config.yaml
crop_scale_min: 0.4
growth_rate: 24
optimizer: "soap"
beta2: 0.99
lr: 0.0021
beta1: 0.9
shampoo_beta: 0.95
eps: 1e-08
steps: 10700
batch_size: 256
decay_fraction: 0.3
warmup_steps: 530
Rows from block 4 of a small self-supervised image encoder, named by matrix and row number. Rows with one number belong to one channel. Each number is 128 + 24 x the weight over its row's rms, rounded and kept within 0 to 255. All counts start at 0. Numbers have three digits each.
Before each channel's rows are labels from the 100 images, of 14848, where the channel reaches its highest value: "responds to" is what is common among them. Only what is clearly more common there than usual is listed. The data: fractals drawn by 1,000 iterated function systems, in grey. In brackets: how many of the 100, against the usual share in percent.
# conv1: bottleneck pointwise conv (model.blocks.5.conv1.weight, 96x80x1x1), inputs 0-39
# conv2: growth 3x3 conv (model.blocks.5.conv2.weight, 24x96x3x3, transposed, each kernel summed), outputs 0-23

responds to: dark on light (99 vs 30.8); dense (27 vs 9.7)
conv1.30:108162107165145107125133144145164141128152182140117090154128119128152119120091138131149143134119115100104120144169098129
conv2.30:116146139080136108144160123156090123102127114139079159160134122117155150

responds to: dark on light (100 vs 30.8); dense (28 vs 9.7)
conv1.29:089137098166128128109136121130118177127099179100144100154127140074187150112114102162154129158096105129126136135128148160
conv2.29:119130136123172146116161137145153112154135086145136138108132103163141069

responds to: dark on light (97 vs 30.8)
conv1.87:124163117154096161141156159121125122148130147122091092137119131073132118138113132150138156174128111161120188157130126098
conv2.87:084145094091100119075148132127140150114100113103126136132120088149124114

responds to: dark on light (99 vs 30.8); sparse (55 vs 26.3); two maps (53 vs 25.7)
conv1.83:129139142127082129132075101117135141140154161116127111133151108132130149113151076146126148135139168148113151113111144112
conv2.83:130122101094120108162131150149156123121110121115083176133157137160135089

responds to: dark on light (68 vs 30.8); dense (29 vs 9.7)
conv1.35:141145114158097135140139128120123142119146095147139115076156133110163094109138111144116102107137136096146127112184120147
conv2.35:092109124142150089157181133152121153121142151140119131151144112105088096

responds to: dense (33 vs 9.7)
conv1.38:085152114079155151079080149118118135153125132120150071149138119119167135159098085162118131158095098123139138139128113092
conv2.38:135181140112140118129100081138160119103098147146117119090107098149107125

responds to: dark on light (84 vs 30.8); dense (28 vs 9.7)
conv1.39:148127122112138120106147159085109129155120111140142111129070127085138127157083124138140128146095150080115145155126127099
conv2.39:143148150126152133128080088088153135110119095150156144100111135162110112

responds to: dark on light (68 vs 30.8)
conv1.24:122110115106140136125090112118176184140149135078130102117137096209109133106098139115142159140098141082116116112138154110
conv2.24:137093112096117153121145132150164107104142184142106124140161129101164119

responds to: dark on light (96 vs 30.8)
conv1.80:136118097136119103141082088186155084116133121113136076145136124101157130127153105169145167120135138164130127148119115155
conv2.80:120136144079134114138098126126108134095133147116070147120167128150130083

responds to: dense (35 vs 9.7)
conv1.62:138102138150127116165124077124134158116100145100146096102141135113112106131100075105104140122132159109083142120152158138
conv2.62:092111121099143171144162169142151117109125159171111166144133129131124120

responds to: dark on light (98 vs 30.8); dense (41 vs 9.7)
conv1.59:119138155138159111120119128161143132193147135115118123122185148100080133138177113119109178104103157115114137102129123141
conv2.59:105145116114128097158119123129142060120118162125141114150105168095108126

responds to: dark on light (82 vs 30.8); dense (30 vs 9.7)
conv1.25:138128113164118128139147122094152165139125135123167134139102123116114140114122124137106145112095108159106162129135164125
conv2.25:090141112144137162121168171097159135143105135136115136156134108160122087

responds to: dense (31 vs 9.7)
conv1.12:156132111154137142112135167124161155153156083102157110082134140081171105145150098078167090103092121108134146115117174150
conv2.12:086129156128118140163155149079117122127170120123143143112131163122126081

responds to: dark on light (98 vs 30.8); dense (53 vs 9.7)
conv1.88:148129186142116128101109134119180186118159103115143121130127122111094115102135068123134132132127098107128130124135114116
conv2.88:141136151124119124140124125156142081091121171143186153114120107124123091

responds to: dark on light (92 vs 30.8)
conv1.74:107135097100141163124125168123147102133112129094161112166079085085113132145146155154091156066153137146116120141157112088
conv2.74:111160151083084113112103115154114112099115115098118092120128104147094134

responds to: dark on light (89 vs 30.8); dense (29 vs 9.7)
conv1.49:138125158133143118154097112124153132158151114098118064084123118157119142136124106103104135126137130182153120105146111080
conv2.49:112112193088087112155137127125129113111097135113105113126119125136089155

responds to: dense (44 vs 9.7)
conv1.0:113119131078130133146106152126119121119111106121138099132111120154093142164114142141136131144111088144113147156145122098
conv2.0:146150118099113095113112091102161155088135089136122114160133100152116147

responds to: dark on light (63 vs 30.8)
conv1.91:132075150151139127123069142110131157113138116119117110112095082164086114144123117107086180156166108128150108118123149100
conv2.91:134143130152156142125134146160173088158130122124078098123088123109127155

responds to: dark on light (90 vs 30.8); dense (28 vs 9.7)
conv1.41:163141123130130140091150173127126147085133120106150112119045128119123088104128126161153083122119144111133130148082116115
conv2.41:108132168116177131149098103107146107097126113124126154084148146133106096

responds to: dark on light (100 vs 30.8); dense (36 vs 9.7)
conv1.72:126106134125147112137069125115169135101137106078142166181123125134090144130178154115084096109142121110142104133114122131
conv2.72:122149184146132158146125137133158086107118133129086097131127121085123102

responds to: dark on light (89 vs 30.8)
conv1.68:100139146112125120104115138103156139132102131151106106143168153041156130123118088120108117130156113111117157160163174141
conv2.68:124186120165124114111128120139192140124122156120137150110118105136091110

responds to: dark on light (100 vs 30.8); dense (29 vs 9.7)
conv1.69:124109114125099139112131151120198145118143100085116126132162152074117137095101092111099111105154107093091130142154132121
conv2.69:104148135124115135149137100153117204116107121124167132109128117151097105

responds to: dense (36 vs 9.7)
conv1.50:134137124069133076084100130167134106148152125138135159160123125137113111147141126157143104166104128166120109112115133086
conv2.50:106135143123140147151145131125104108108144158174092087168171117107125135

responds to: dense (26 vs 9.7)
conv1.28:112119178161138095166108143140115118112180115106156086111086121128162126154176113140160123127086126157137134139150177127
conv2.28:110153160116137145120163158082121136117130124150094160156116123165127085

responds to: dark on light (88 vs 30.8)
conv1.11:144158108128079113077147132079131146139144139178150094170115143123144115086097102115144107157097147146059132145138119113
conv2.11:137120153138147117143118127185122112152111069123137127113131093162115090

responds to: three maps (54 vs 25.3)
conv1.14:120121153138118139108139139090117101092160111102123139111065100078145127125142138143115124113127151113162140155103133134
conv2.14:111167155104098103157127145091155149140161125092101141130097125123103109

responds to: dark on light (71 vs 30.8)
conv1.10:123121138078096172124127152118128124173140169124106118048141134137169095135128126134116126136151170105133129163110162157
conv2.10:131113149124130096151089066124153128128136121100096150099151134160116102

responds to: dark on light (100 vs 30.8)
conv1.7:121111117167112126159149104160193120121159126093192092139122131138147106093098155151154129121123141113090128161080118098
conv2.7:106112157093106143129142098110131112105149088153075102128145110112111154

responds to: dense (58 vs 9.7)
conv1.2:125130104148116129124158140129102149149155109146100162144074085129154176154101124140161130170106121097125122149160105102
conv2.2:100145080107136109093172144143156159146138105100114125141109102155141126

responds to: dark on light (79 vs 30.8); dense (41 vs 9.7)
conv1.26:134108147083164088127122162144147118090150111052121091099129132093099107139130105102123122157130141110130120097129135132
conv2.26:155113131136133156176091090112124075118168140122119153105121132117107137

responds to: dark on light (86 vs 30.8)
conv1.85:168104128102120136128101117088129138156156171112111128078130152144146097115102141128129131110125165097122108113165171147
conv2.85:153085135177154137135123111167143124141131132135080153105123105151163120